{"model": "image classifier", "dataset": "seven-segment displays showing three digits", "train_examples": 97500, "image_size": 24, "crop_scale_min": 1, "horizontal_flip": false, "translate": 0.06, "targets": ["second digit", "style"], "num_classes": [10, 6], "arch": "resnet", "norm": "groupnorm", "activation": "relu", "weight_standardization": true, "depths": [2, 4, 2], "kernel_size": 3, "stem": "single", "avg_pool_shortcut": false, "widths": [48, 96, 192], "loss": "cross_entropy", "head_dropout": 0.1, "init": "lecun_normal", "residual_init": "none", "optimizer": "muon", "muon_scale": "original", "lr": 0.011, "momentum": 0.95, "nesterov": true, "orthogonalizer": "newton_schulz_5", "adamw_lr_other_params": 0.0016, "grad_clip": 0.5, "cautious_weight_decay": true, "steps": 15400, "batch_size": 384, "epochs": 60.7, "lr_schedule": "cosine", "final_lr_fraction": 0.01, "warmup_steps": 770, "weight_decay": 0.07, "adamw_weight_decay_other_params": 0.01}
Rows from block 4, named by matrix and row number. Rows with one number belong to one channel. Each number is 128 + 32 x the weight over its row's rms, rounded and kept within 0 to 255. All counts start at 0. Numbers have three digits each. After the name is the row's rms in percent of the matrix's.
# convs0: first 3x3 conv (model.blocks.4.convs.0.weight, 96x96x3x3, standardized in use), inputs 64-71, a 3x3 kernel for each
# convs1: second 3x3 conv (model.blocks.4.convs.1.weight, 96x96x3x3, standardized in use, transposed), outputs 64-71, a 3x3 kernel for each
convs0.6 094:141123122119120081113102113136174178123169152119151102124139132107117160130116135098127176126099096129099106119102116122099106109116087127101137157163162146126164161173101198153157118147121106151127100142124162157148
convs1.6 082:106141105113123133086106161128092136121083105113072138154179112103152142127111149189167153181113091134121116100151137098113135089159139095133134099138156122092128108072146106055126157085120144133119105125110112103131
convs0.7 094:176142117189173143142135122115140122169197107116138126114109113128126109152147137115148135140112095145080169138118167140122018139094145206089119164114153155137094121145169123178146110115109114083064088122111093167130
convs1.7 087:112092136095120102178169046149092192132109139189135150112135105125120148135176097120103096159155076072069074125126113153184079138164203160146131131144140101105110205174171156096082091129090184126109098099124104112109
convs0.8 104:155137095122123141155112103123114164134161160114086158152122131114166108141128140104092202170109030143158134129109134115097086144121113108120110090154185119089062150102118143111128148133181090116175125108090149141138
convs1.8 116:167155192161092152100078138116150113049120171083139125069088105131122116128166118120109149107082152149222105103143148106132117156115131158106188159086121118167123186137173111143123131109124171139152153164126195128111
convs0.9 100:140093118199105151135120139102133116119127114142143136101171143137144081117152122171134100109109128205136073163134120119130111196139118061077160097136139110168161135092186112122152141145151097181123154168200068120111
convs1.9 095:215198195151102122087127137114157183081158125113134124141145111143127128118109151162127081181181145140135114101131154098130136038139146126162090103126083170132098110157138160087126140142132109151161152143118146150114
convs0.10 098:098114109122114097138161149117136132125123160127111119102141177122147153114096135116099116085160119133098160126079172151126159140109091137102143171117138181185175177105185128158122100137154157159145097142132196142129
convs1.10 092:105181133129051154009098146087123137075148134110148137149219174130148132098116128115124123118138158119129105071139138089120107089081125088105122098075108131141122109104199139130120159141141118126171155128161156135123
convs0.11 105:110117162105152161126142147107103136122110102145101113136095148149131140152111119135147117102150212120098098180088125136116211122139110096121134113080100094163139117114095126132178139171126186125099137119128143194159
convs1.11 124:060143142137103105152113127146149119090143121145134160114102084106142121160110081099086130123121146079144133123090129138106086082164115164099123153128154123134154099106163177158121092101156108139179102125166109116091
convs0.12 097:187130048127141110142135125133112116139130142120127175141117137129129130155137105121100086107108090112111158159111120115083105130099115144122101124124118117181116130131120132169151142143145122136114148140131110115107
convs1.12 094:138146151099146126142157098133123152104123090101108099169124103173155140140167137127132081171141119191090109152175194182148122172171127141132071119162086090166123191122119152108075162073096200147154189145117183145106
convs0.13 103:102140155143177120128132119125141080128171148135134128096150117143133123100146136143156160120134133104094148119181160078183180109102145204134099146090043140087083130148116148153170176144202128152129079117149099117147
convs1.13 109:109116159146130165141118115109136131138120111140164112177117128108143126120150100139074115127121152131151115137118182178138157120126101044104112054094110062087123161155096123106154141102128171113106109115148128099150
convs0.14 100:140161121100120106072140149130158141138158179145131150095106140141128077118119119128108144136147121125123094109161163109107106166142082166204152085186126128138126104130100173141106120105105149107117142078101119066133
convs1.14 095:144126081131167185119152111134164121088083081102077055156167167123130078097072095104102145093087168116115119177146115146088061117046091172136126170130128132111102194190189180139119140062132153146177121123072142130106
convs0.15 105:150159100134134069104078122186107101185152121154120123146088166129139144150123158065087096124111145088090100117124109195104089075066083105139118071147173088105112113076102137153113087121135183121146138146095092099114
convs1.15 104:116130114172154118144161136186163123123083103122110107188161122163146124128103065170154068173103148154100112127105137132155118160150077104081167136124147146114098185174160130143117126152111129103106133121078122122075
convs0.16 096:107148099149133133132091108141123105119149106098128154135128147098188129143131108091108059245139085081128140104126132150166080099150134090194145108074078103086124104100110148166136137069111105120151117124085150105085
convs1.16 103:125117130152134100167113115139126114128130099103107170135158147143142140144162102097119087111113120137113154146121134101132093143063131094155122088134151149133159120153112115125092085103101108100117101088092060120095
convs0.17 101:122128130109114125125157106079113124094146147107167130140127113112118088090136088097172235140048106185111123130143126130094183160083128132093113165183167152151072099123109116123129139131115082082128138113064122124109
convs1.17 106:091130155104078114133112140119124111124095125098123174088085150114114141137165102117112104063068113151161180123137062117122083179151087126099141119100124167172101168104074121141162120149119122120137130133121151122168
convs0.18 086:101143121123137117171121132108134134134096149117099097115141172163138106198140139123147127112164077124152146140152115079188076112109177108168155174151180168149149139144174181157102108099120116089115118082126125127136
convs1.18 092:113091123121115147080161155067120147108077109157141118115162104103160098139152145127157081156116170171156133137132138096134122084097112131146105118145092141141134099144127050140119125184115143161126138158129123144088
convs0.19 109:111177139048113122116121106137144159109121163090131124104106129122126104139126053079135127086137138079150188165160146163177136114110120151111131109206149112137145120142132125139122120117132073105163104140112124120150
convs1.19 089:141089126093080142123111121130237180108131162137122152094114120160156097166130097152180123095162100113118116143135127126112111142146144192137099141161108110119105163148149133120105117125111165148129148136103137149148
convs0.20 100:144115142124130138128130052128140170113133146118128117141125106147116154110121159129143164145144100100181125167151170092191157109138101194087154117112161120125108105170135117140144152138176152177101119133224089112110
convs1.20 088:109112140171157156174113120097137089126105109150124094177157170138191133100096094208156089143131182121130158195173161103182148119111151107152097103160187061115168104105091094126172116089102126145103094120111093118159
convs0.21 082:123101121145098151144151161150176130130153159117150170108077139100160124121173153119038091117126117122116143134117125121138091156140142255204120164166188130150139114122184141217171123114102115109140078154114135152074
convs1.21 079:155086106191140122150144076108135160122106128072104086099142138080074117096124139109141189106169152121082064148157145135122152126048143022116103148118128151085106133166209079099124188134148204134163128138132116160139
convs0.22 079:109167087112120123145178085167166149150146153105145159159053108111106139133119100102149103130121099130194152153111115156110096146173094161163216096125108082117125123171135182166119123132117156110157186148147174100102
convs1.22 074:180115150125139152143121116191110084142092091103112161168143143116119144165096108152141073099151147106102136181211127099116111092134139120130103102146196111129123094136118092122112097093161126118116103112115107086111
convs0.23 099:133150096143088120097133121130131123148143131127141132114137073124104154136155147131139152109109169140111128145121151147169201097104100105121105140141140065082079105096110138150145139141115134147137065145138102176161
convs1.23 121:093118179108116095162158083123131157124066138124096102089098071106141173109162215139191191129126057145166140134124152121079074123151149147143053167190169072101181131078120195149128127159151121152180176160223134135086
convs0.24 097:099125141111142155120118126146128111143125107110106120131131152121101132096138158115070152117096098096143173157111091178072058100152148093071124102126130101154140149106129159140120124150126114136102074056087129145105
convs1.24 110:153136180140133127150122131099131136159170127113102103071097123101052060123094068119129129158078151137090155088118086127072121087114137149193163169173156132093153147175128120133106171171107141097062133102094095101110
convs0.25 103:178156126112095154133104146114151144123102108136114121145102132143152165128098110124118107151127163128102122136077088140133076109093139067123167123108099108159152157118115155153125131085119170107080140179255121117153
convs1.25 125:111118096128125165124136160106160136101156125098099095147142070090107154184129106087111105168110099119149164092169161175118089142245147127088114165174130135169162055078136153136166119108119144194160131119125156089097
convs0.26 104:139180170103177126097137088119140171126141174152115173118122125136138168118118152097137154083099098106079125118155152087096111084070076096190167138141117147152156129132164109129149136139147149088150153069134096119117
convs1.26 119:140145102075090081084117096102144167049115093111098120112140146115091101143128109165132123135160164117092121158112142194099151106119161129115108095125145106084099097136134114108072164166188153129065131105093102135132
convs0.27 099:092211165095195134140091090128085143131138090111132146145162124136108133100149118157110162112075071133109099191160143132074117164130137137125145126149166140124153099139115137133128111138110083180117131133103084162151
convs1.27 098:113096100099126130168123139133144185142122100108059116124162076126156137157110143114119121130126141134153151127156157148116116139179125200096098122166141145132134086152158152120108080085075137181124164129141116131117
convs0.28 108:109093147181135106193143117141161118146112112118142126142162148115133145146117118113123068175139107100164130138121170165176079105115124127135103137153109173195129129155166136169152146117143137107133166091079173098132
convs1.28 089:091147129139149136133126155166103085160142168184160128144122093169116138228164156114128098104150115129131136135092104150109104081073133051110057140124163124115148188115119106138118164103143120112107148098125069138140
convs0.29 122:161115123081118082088179165114088180152130139138136126130121126150189175125122124120090115115114125148113163103098118129131153110109199158109139216085146081118060119145181199151159125113179110143178135122145146125141
convs1.29 079:145104156136134181167151151132156089103084169157148126104148116166084089136083074179154122135126112179134134106148147149175171110095086108166157120118129135122107162127217122125065169066124130144140133137136152101128
convs0.30 095:120223156093166114083094193133150149161127123110132135115131176110161124115141092099118144069127089159122141141133099058163150127124083061162239084170235095118164147123103114151097160155112121088134099114143130148124
convs1.30 087:114088135144116140182127082179133115121073134148055128067115139080115133110129163152109135127111157150142160162085092089109161080123162132125168113162154090125134186196145180091111081110116136154173134142095119120109
convs0.31 097:134129155078110088124177126099133176128152144101155140128143080154115093141136113083144111076105173108092079107098176123138189106170105113133137041121168107142129136143109116170149119140115101137130095111141165179111
convs1.31 106:104106154134124186140165118197131119148159139129075101131174171099114098146135121111123137114115179156080079195090175067136133091088103074141110106095088197150124140097105118096095064123156137064122115058106096104157
convs0.32 112:127120098122135128109126121127137137133125148088125154136133126145144123121108097144182110146099096137152081088169114144115058093142095087128128107155113144091180143165150156133152182102126152112126150092141094103113
convs1.32 107:115134130115103082131136146124147141097125143109097126195166197134153094114123118151142062152119075146142146055115119059139062099107090134172096156142116130080125131066067129104073142135099147128064147136083133130031
convs0.33 112:107135164140136124129154158127160127146112102126134150137152106118147142149156138080146115129123099134102162112154123134160103118149130172150119144139203184201191079149142183151150116141104117129094112197149149132106
convs1.33 081:160112135094080179151135139083158130082135104119086097129159121112129098142135126164134179166123176097180135197112116132109102168096182073112148114069149113135152148127120143174115146099145152105108130116113129129107
convs0.34 101:157173074122148111095116127138158159097126160156156136114140096113135127145128152105103098057124152185185119134070153115100092160140106107178166115168115096154191130103140145121169145130119138130128093168142115086081
convs1.34 096:175158080179112046148095093201137139081126154110094097158121098100089083064073082174090078143159109081143119140157150143112148131087027120159146182122186138105125158218244069084148060111139153112143136112127125118104
convs0.35 103:117138097112163142103099200123132130157124151122129103127135146091145107131153151111144102117120171129078098124153136112162217090128092074113132110113139138128172124097118127168144093200127096121142091126102143187070
convs1.35 105:110068105105113073157146090111138174108100128124115107102097039093143171121154142115127153086111051150154150146107168142125026096137140130118070137122167077113158094081113208128145145168146118106165184126130125124131
convs0.36 109:116147087174175109145133130102126121155183170121128118141129111167135118172181118029143137154171207154099162088129098105163160121096108131137123146147114168128146145139134142172193162158197112148076148184160097138092
convs1.36 073:141110113179102091132068141116159147078115111139119160129154107123107183167144152129078101080140118142136188127150147155101135167140126151128103111123112138175093049018087153156141144162120171105108161110115106125140
convs0.37 102:126112121087121139136143135093157122115121169136131162149136156118150144114121152125146166119166145103143158113078134142108128129162182031159210086132140047110148088097155150130113087113110153083190073147135103104086
convs1.37 095:106123095062116172141165160141105155135074123119139185143119101117131180147146118085074183124157131089152121135086190187128111080173182184077091125139132058166150115133177116088155114121113167148188164131115150121204
convs0.38 085:081129107090165158098093172109138152102179141103125125153113124108147143163148116113195161109125116124150153135212160146108125093054129138124198189164125138122099129152137133166115132124119079088081085109109091141094
convs1.38 094:145081173132144171168145162132136094087143150106152118158160167084145168116134114224177151132124130122150151129125202152119128138089165110162094132141139107122173080089141136099117107097104138112120145085141104112163
convs0.39 090:143143125107074167131123164155131171152143166128123149138139132145132138114125072163061169131079133142134080106131181119117148124123108166096135103106131145118092113126117155145190069100122174127185119145054073074113
convs1.39 087:155144161083120146173138095113142109119182158085146139107125112101123104143136135123113127107115109137125137128131147097119188117095154171102109125130114097073098126144181122113131141141157159099169137120159158129132
convs0.40 140:172109151156117124117147107176154157153155140178149128093158123137137114123123125149127140137108180122122120121153128121132131142129097189136147157131152151142149159092107181122134141106109132161093132149118132131135
convs1.40 125:123136116140133134127124127174174164131135124126134131136119145148105110115111113132137125129125114137112115115121104106125106118144107120126125115114133108134133119115137109147152164162163153141118149132115152143140
convs0.41 104:163118123123099131104105142128106151126125160138123127152117140136127138107145121151098172116135132155116152145094102172110090123098121054122107078038137083126161153110110160149154130133161128097098128135102143158158
convs1.41 135:066103117151144159133142111112081105142141133140128120131129127102113105158100158181179101126139092142073135084119078118146122105100144145113161098059187097107177114175137116153128106141116070134103057071090118075079
convs0.42 095:226081112138111102135117086144146117115156111145157169105131142128108134149099122158153097165177164119135088159109098152127091125069101212185142201131165119152139141149123138154114133082098076097133167160128131163176
convs1.42 111:173137102142161137109168134147143102060092069107099069150154134153135101130092079151106116037054118134165161137121148136078088099126086088104086101122066096128110172167174103133055156173131189102116135113089144122134
convs0.43 094:148135185117147177146107133154096142177126134145109137143140126140113134133150147122142108108085096094155110151161091133113093102129094059175119049170153095165167143111114169152126179140092102142145130108096100139117
convs1.43 116:117080140144077136099074142183143144097107100120100043161169099110145095104137110107131128130116168153143191144123156130121126131111130166179127139235171127152183109174159098104121078136150109109145097090072104148100
convs0.44 101:131092142133128134096154142122121116111145170122137114137131140143121123081128099130070102061229166119063150176117154071130143140121191166137161075078150136122166138150072151114127127136120153146126124140159117107131
convs1.44 088:140167119167117104169160137086158214114101151127129184140103132146181140137079033121138102163132113073140127145125139152173108102136168176098063132144109076155159140120193126126156146138110133116139123131119117172095
convs0.45 096:147164181125170129139106142139180101143146152134126131099104113130119114099119121151174096120188086127096144127181088100184091093087086155179135122140196106114205155142156173184128128136113137108118085142125127136094
convs1.45 095:151118161159135133145097083141149176060121091078116099094164153156127085161136129166139124145062165096093120144158124124079109090140117055119129082092122125094128155119074130084111145150112181099118129141102103162107
convs0.46 095:104101124130125115126165136138163158121161168118129171146150128155122117116097140075124115161157154113146107149167127136138118119107125136105118150071132169109159101157138120156106123128157120123142108110145167131157
convs1.46 115:089075104134186132117180119148149102124129091101153145190175131171133129105114100150130105132054128154143147146139110127084121163150109147125166097159160113142102108145206068095165094137153140087103136087079085105118
convs0.47 110:130140126109162142156118098114137172114097145124136130132152146112154097122085077090158156116207155104042066097104135115160139076134100120073186173103147071132122127110084147163162118133077148156127078081128106111133
convs1.47 120:167112121166130104138074124129132132142089113134160160092105142120150166089111058109091100139116175125122135162132135120088103088109103197137112121104136158146120138158132064109156152156157106133171120180180116114113
convs0.48 100:104128121092118108066143122179169131190226194145159131169134130180157161200135119118142119127145148138122155141173170109125153157133089089150123157157113140111131135121150214247255181166110180126139128061079099147102
convs1.48 100:142157150168165115133118104192178149214158136186142160157143135136135150138171128125160156157172141110112141150140172184187172126186159171171167168121143111101094132175152128148159081124131122168134099171149152133145
convs0.49 097:095135151110071111110122103138116105128116105150127075114109113137130159150116170163131156153068128117057106162156141180133092138113047150165092084130088047111187128104139131090181077133117122111110177157121092160132
convs1.49 088:176127138154180147158167106161126109110090123129103141152154111138103071141128165153109113105080123120120095178180173148090091141123065071129138160101116106106096095114101161144108223175198145159144119128140126116116
convs0.50 092:110146169084136160131147119135142174162126180160116128160192124195155141190152128085133121149151119125110073150113131156152147130082127029086136108140109111139134250132105195157161192136164171143105186155128170114175
convs1.50 107:181096129185126111147088104134081081105116115137136161115101102155105132197145111113119155105125214098139153062128133155090150204104067159223134137150143109121126121155071110139128156150132174095061150092111141130140
convs0.51 094:094107113123144106112094125151123162233123141167126098102140135149180121130192202102082081166160216119141121146149178156171161136127123155136119152102154141151139115070124171200188104134120088107094109116075120113116
convs1.51 086:104167167170156165165135120180140150230168155186160174162126141229132124150094161180179172176163133142181119196144136205136197140179213166143147131174127112148124155151101138197179060114095139151142135113098121147147
convs0.52 099:126123122106109060106149101161165096138134109116096113123120101112133114149115140068093068122128112130111156071128167098123109128121207153170141120132155132086138147143145201180145075172140085097099141145108110118135
convs1.52 080:151155087167158133098089118160123147178148153142153109186127129141108110151164128089080115193166058147142122167136186110153129150146169169146117185193178141136151186176181142126169088064099202193158127110141149139139
convs0.53 102:145115129125093120105149109142158154157160182135130121087131110178190114146112112095138166096091126163140155088166118139087133137153135182090088102102127115126109116189184143137156124146138155158116130186142100129140
convs1.53 098:094082092129110140121162165115154112156099159124155130143123125174153155121144127102136114190136119136157103130116143144180169104159148136163097112131142168160174120126110143103146123111040179106121135111125081097109
convs0.54 092:049114157118134091145121139117108131125127113132142106181126126134153173127152174172113096140097104136138187202099085115067146112120146134107111082115159113141120157135137110118133137115134134124167097130147181191137
convs1.54 102:072139132131123126151166125114120130084106123165130154190195163110133107098214061123114146149103138151091165200150074058099080127058161174138188089164149151158115094156109143142115176130157182122077176141061127117088
convs0.55 101:165103097161124132154098132176114159151149156134100133150122109133119135078125100117180112157118076124131161124160058155117107134142174091145119130140115141187134158094076195204178166169181084102128106118135117142148
convs1.55 081:144114100157131068121074081130142103106143074108121126146125134126148142149176178067091152141136103142173128167132168134135107147098106167189095169143118136148084155114147109119187050100106228155109152114078128114103
convs0.56 100:086126138117100151083101111085135124117121173092144172142127162145102141120114132134113124131133139145118168121096158088112159122076122107161125155129138099145133146153179224156168095103123128186168108147129116166162
convs1.56 084:133168126124127159109161119212135162163109149113142166153150150121182180127180131137171139113130146063137151159164152108142194104178189103136128140153084113158119158194156171147130160093128126131140117141120099121145
convs0.57 103:147134120162078095171112128144172149144127161134134157151141135141171114154177135144129153128123187130094144157129086175106136160113202074094134079083149068089154144159111109132129112116171144127149116108118127137159
convs1.57 113:070145106117115080144117100107153131087146111079121116143171103151116132143130134150140111117133123166106156103175161097174140122176183119170131102164172151129136112101098125130127107156098121106170158123119167127107
convs0.58 098:148097122132109157164109106192147173186181162144101114181169125164151179160152151114148148139177193137084056104132124178138135155087077131123154113133100155117113196168134191167154167157152124163100119111142138088096
convs1.58 112:139172122150141143096112125166146079127148133129158166049051067130158149124124159108129184182152168181188137137137131156105111131200129147144102174157089138115083162123108121115103165156097150104135191154126155099108
convs0.59 111:095098172162149116172086136124119142109168141118156127144133106117119118101125113117111128106168134122123086096117136122128152109109109058085132096140180121130133167146096152137192090157149140168087122112113139168159
convs1.59 124:140174105187148118178153156149162178114158142166173177123077113202172176156138132085113068116099146107133118117156171150108138123126119190153140111141113103138159112128108087121095185135113127163141180165121166125134
convs0.60 090:133163134114116104118132124111152112095158124091132180108087153118150157073151135130135163129146138118139113095142165086094102119111098171159151109153154151119164124174158127188116107171117119141119134164121112113089
convs1.60 087:171122156137177140147143151123070173108111128156143175140196148109145105159096086123148109108188131101155099151123138131112175140106125069100148121177124145117116111088166134121137168107136139152191092155151138106164
convs0.61 097:079149135081116144171117161085130124145171127121130126149130128154089177120138143041150160147172083126148108062130142086137107132146102118145130077141154059127161120155094130178166178188109107111138111116146163144142
convs1.61 082:086140150089186126154194127201092118155125097132136132147144136142124163167132177130130175110156114101126185108107105101075178113071127085119108162119151191124133124072094250144143138192125115055160096097130126169176
convs0.62 090:104087096113126108213152134137120148166155146126152154138148130158148133104113146117145118179110079158136127144124145198129091107117095074123124073099138100100119145141122190161131122149135142108122113169106125096118
convs1.62 094:137117128166121141160124111155163120107122112132164156135074111139139065111103077182157110109076114138128123161114153076087122117111137109183159103065162137122143172123088105125111169176135122079102111094126126069111
convs0.63 111:114118124106125213136161113156138104124148113124141119103125112165101153109120138175160168095102111113195147095115200169104105111190099047113127116141133089108156139159119145157070111155124209136114221148065115137141
convs1.63 108:159143051140127117096149106117075183141111143113079097142198127139135124118129154128174187147111079094146150152115154133054112157227127111083132161136147135125110112113061085101139125201145079137084136149108108160127
convs0.64 089:109207117142119115135189149135146132136116155122121129140131135137122136110121160173149130117174124097182188098125130093132112112183109067155153156187176087122160142166161140140161143166094142081123172133115106105155
convs1.64 093:127123116127169157134160168181170104187073059168128124074117141097106131126130122149107132115122128090133145178132100105108080066093134136058159111101157086147104164184134073128105135122154107164138119119109100084126
convs0.65 099:123186162063141130104155095099117080118136095148147114108122134161098160124116159153110169176089102177116101170111129150164126218133177070090193094105140134135116139119133112160104120110161174127161171094173143099118
convs1.65 090:134074107139114150137154136160144096149122081156146123099157134108157094192147103113160108082090156105148126153158164117122101139124088149076092110113127122110165138112147136113177084132160144162119136130154120134153
convs0.66 118:074066134101103168151160143133121141145146143162129087105116135120153179122147149111125129100111142137173169142119169159127213118132174047130189123143135124115123122105131155128169148203155112142123137062100098131133
convs1.66 075:128131168146169138163198125178150094158148140145163174112132155123120083152153151132181151128174166104107139144114128196161171108073129159123141208115154134155121110110090131168116099091129096135139104129160160145100
convs0.67 104:097131163142124140138111131165144136160171111113158121156128110143085130125126119100179154121053157118128135123159098116108082106144102079129172100106126092097130096115105150147201112165113144210069124111093133107063
convs1.67 112:180153080156149087116100129125171161106164120138157110128082107121104127124108070106137123142042121168136159128137114094114113164159065166120123212106106145108118139171073098121160120130184086126087143134115148159122
convs0.68 090:186148121148115117125150114167148149170132097148159171146141125093101177145184135120095094147128139148159136115142121078111106160140117133175148136120111143135153168153140133170151169163161083120136193138182159177084
convs1.68 119:106091126102082159123108121111103103102131076179136157201120148123156182128112061132068105140171143146131143148212060109082130128112129142127123113179186186164141066107046157156117151150146103098137115144140112124125
convs0.69 094:133118134135098202099155183167124124092082138120105126125075109124121117155147120188098142117075146128144113178162159125134153145162148115122106103147127125138133172169119160135108130137119100102119126135120149115122
convs1.69 091:096081135108073129111150108147106084126128120127141131119164156133102129188115160146148147159165173125123060104174132104108129197058127114144110134138137153127118136132113114081112109109138135073100138169115157167131
convs0.70 108:107191164130141131149195127137141160126161131126128120111124141132089097119145131084120104161113120167215127162183114143084125159138115106188119046105111125138135161142094150133082199174126154131089106086104063059091
convs1.70 106:148105094114172148123121144123080138165172154176146204098072103122108079173163100136123120103138149074059118092094088126184169178180115159112145110156128085162160162209217110085126048079088131193147095118150156172145
convs0.71 101:126138093157164178153089096112116128141150160165151147122154118138152163108169099110142205095186102118122112163187115125207108151160122158115093130132112126140108053068121089153127140143133224154103126102082082116127
convs1.71 105:112126148115185130152113126177194154115203132117132118190168186149156165155095044154130097150104154137116148128113095126124130125136107173144109181145098186157151154162091160144140118138140091090146081099132115102060
convs0.72 115:113102094147134086105121139114105108137120159081129132134140096167128106129164149074150065138099142169136166156144091164132122124110188061143093104146142109062113142154112134139088167118137126153196113139120112144168
convs1.72 101:159182153155079147074117082158159172103160150109162167118096105186131104145154113122191109109128113182197135134148119159135078132114098174129106157122113110139118144080128151123093179100162130183196151145136139146096
convs0.73 105:147119140159140150099121116118139107120133145168177136131155170154146127139116127105104114145165135094104141112085155159147143184131177155220194107149167046124146154151151142137111126120157164131147131093178114111150
convs1.73 099:093087137118165155079110100152200135140120120101119124164102106162162170173109167124120138134058116134153111105119146122105149147091077090107092189109108209115105130078055103135067072113129177064063124075104127111104
convs0.74 097:165198098141160114157173141087146112130160156155135144082097134131162113148141097104122091118166201169101192069147086106135137104084088108193100092143120164129171158133139151169189136149128110120076123147069125121110
convs1.74 083:106086117123107105129114121151095070177137134131131176101134150066179198151206177118167182151171171116139173128100126149176130084116147161152110161127148162207153101112132166177173108157127134144149080115137119134138
convs0.75 098:162130144124173136161157109132162160132143121130151153142122088163154132133134154117119116155128127172119127131152105179128080163136116110152134082083154086045140133114110129127128126133140122119115121120120112155221
convs1.75 111:134129116172140121121185101102058087145125153154133144130096072121095128142136136117114088130142107098098106092067113153106088146133139083129179157145110109119081106141122200132100118139097196151051160156089173142133
convs0.76 094:143104117156181112152120130126148141134177124100092131129133111150143121145132103131159248126132108118150158132183177119162110139128133118210206145135154099110142173140150174155106152126074093073096094087120131163145
convs1.76 094:166125120109115154154154120149161104113116091119103133173150148075128102083131105084083164149138167133113083156142129125165123127112107170164116212145147131164106161202162134097133150073085174143161133122159112117144
convs0.77 097:156101074148172122144150137118107105136147131084119115121122113129139130085104109084156110087065122169093082116197133148102113113094087143127099090133108091116137090120089129135093102146124174119102110111107126132071
convs1.77 105:136158094126121131076136138152142117090112094111135140136117058169128089118105125156073133128147033107130128122131125137097094183142145166112174094089114124161118083067181131138120107197140128093091087070084142110133
convs0.78 097:110146137129132154171151182108159114110129125132176143128151100098140149095154117088158115112143147138122137133114119109147185092135143196164112205195135190188134169189153135182139111176142118139152097113149130127128
convs1.78 095:172074116094091074106129122126132094099100101100099134115095131107100130152133153122133136071104072104089129099137111086111115129118089064114111127074118083126087154130115116130125113147193094067122113135137111157126
convs0.79 101:121137087107109114113164125130142139134114140135150141135107123140128140094125123110067096069111161124142118087119128114139099112126118148107093155116142144147127078128131165162136130107113133140140094121173113108119
convs1.79 118:164116108119144177081122169118191124143119161198140110098125113144146118096126148088103118133102113151149166117196109162100153168180076120084181102191141140147130080131147110113111125104117202117140129126108143116135
convs0.80 095:082143095137122167159097130126131122153149117104135111131161116121175107131164122119175140155079122111170139158176234160131127121148101043091142080114124104135063121154096184162153132138132114068118117154114145149120
convs1.80 105:161154130090145130150131118109147095148148094137167096097137116114156125133185192168174189106119151129177101156110131135080114123194124117148085102105150084059120072145088122123152131148140098100118133119149152104127
convs0.81 098:102087119117164119117116095160186150142123150122155115156181095135116100133149141097075166153097182128127100162142108145136158079154157150129147122158182151154099107167073173122159118098135146142166135174076107110151
convs1.81 102:135143111123122131130170182130130190142175155135166108138131128161132157175112122085104131167169145131157126109128128217194079095186114164139115136157126079174123141148136117110185105138128109175168203143152123147123
convs0.82 111:141084144123103165083128142121143131126114183133135156132117106134125131099125102147099093078115146170080151119110124115072099127129150094147173094150142086171127126135140117107161162161208106089115136117108112103077
convs1.82 099:116137123098105121080134144144107143133136120108127191147111150161126154156214189151190153158153165131120108146119122119164132149130190105144115082149171067151105192184178189203164104061068149149116146140118159129117
convs0.83 104:104106119135145134106072198126130123130146148195178143136132182146162089186170114087108104138191130105109090077113099091151150167155108184135117100139139161163173133141099170226160152224123118123151135179122142160113
convs1.83 081:131116067117144127167179142145111137159112102156165144106138092107118137163150102080063073112092102144114147170078180095107132119100111079136164065133137116112113069029069184168124120131148143130138096165143129156152
convs0.84 106:162135176171100098121125130147158150155139137105128121120170117117138164119148131109193211140056067099132130187138202140114082122123117108206133160128109097137157110133163111132109143145128085113119112125146137140148
convs1.84 097:167152133197161118179108094111135133117125091121141154121082081101079093112130183077086117108103129183137168108139158140083131138126137089172086170149092100151082165145108123128101089107116117151133128150179205151120
convs0.85 089:092113125181145182194150161108123143108121157110151212125124150133111142132148154114149120137117133100079163118154092127116158123098138104116088117182184084148130090127139127152197136156149086110132132145126123136145
convs1.85 068:091129122109104062150110131125141148145111171114148189067094117110127131180169115111090087129138153175153157162160085121078092138117124135084172145092078106157087078077020143124132234204216115178133160152114147137111
convs0.86 098:174115200136085144124123122135095129127128134101106126130109126145117125149103130091128138120138142108155196152122094093131134107158195109077099085106142037076128113105173125122131105124169143140133112128114137172144
convs1.86 128:143118141141146088122091093072126160086113138087121127106163143184170133165150138146155122139166080119145157127140133104136119150149125105156128157167155128101175163164075085116126109138103092116167154101116155125143
convs0.87 080:171149136157094148161173138150154151153147169135163187134149145136162144174187129122104128105128208125139146165128110131204173108159123127084208112143187102117162180164117122169145111211118125151153138140088202208142
convs1.87 105:135130116081126114110137111182151068146113095112106099062130156088128064130091142137133142115134150182126118193138073134122098127127096105117111096169154134133136194122157144071130145084138132146160121115132143101133
convs0.88 104:085160134096150140101135163087123128101127136104127132133124104119117124110149108099158139104093114104166113103114110108087143091124144113116129184125135213193139128113123144126135103120126145120149151117160141128122
convs1.88 121:141101096088124146057130159170134213129095130129098141087081129113130172135165110058141107085120126130146169103144134146089124188129145097136120067148143114184140117128105149140138100059103125130107105141119070138114
convs0.89 096:122098089123152146129091144114137130118135151130136151092106089127158128150103130130156175172057147107161191140094135167112112135118167218155142204142140092118131126121143199185211143169152097130119136111126089125167
convs1.89 082:117049122118133081189229152098104143110087136124124109126206157177121119117073138208183090135139112112161105086180125125140185167137162125067122122154171046122162118098101040096122174176128151130145128087104104114120
convs0.90 103:106149123142141113126120112134129119133096127139076139137113092125127126108154081112123138157132121121119126124122145164124088184136121155132207130140107112103061099127109105139152129150113104169113160153128109166176
convs1.90 088:135131087175122089100123104113072129087100151099119139155138132123120090091117090228113092126078104149132127150147108131098117154079078100151132093146118166131160117069074122076084162240169113129130128120136113115121
convs0.91 100:115108153133145184116125180138135118127129120103123196127140171122125147099160148126106108095101094105151107133116121170108103122139123099173145143144151121143135175120111150097110148173176118148168073084102110152120
convs1.91 085:113074131167092156133089193133144219152159153129118108102141145155181198123151168174194123138122132121167145195145126123151120119143141119160131105152161144116163125133102129162138131146080118145140160148139123183140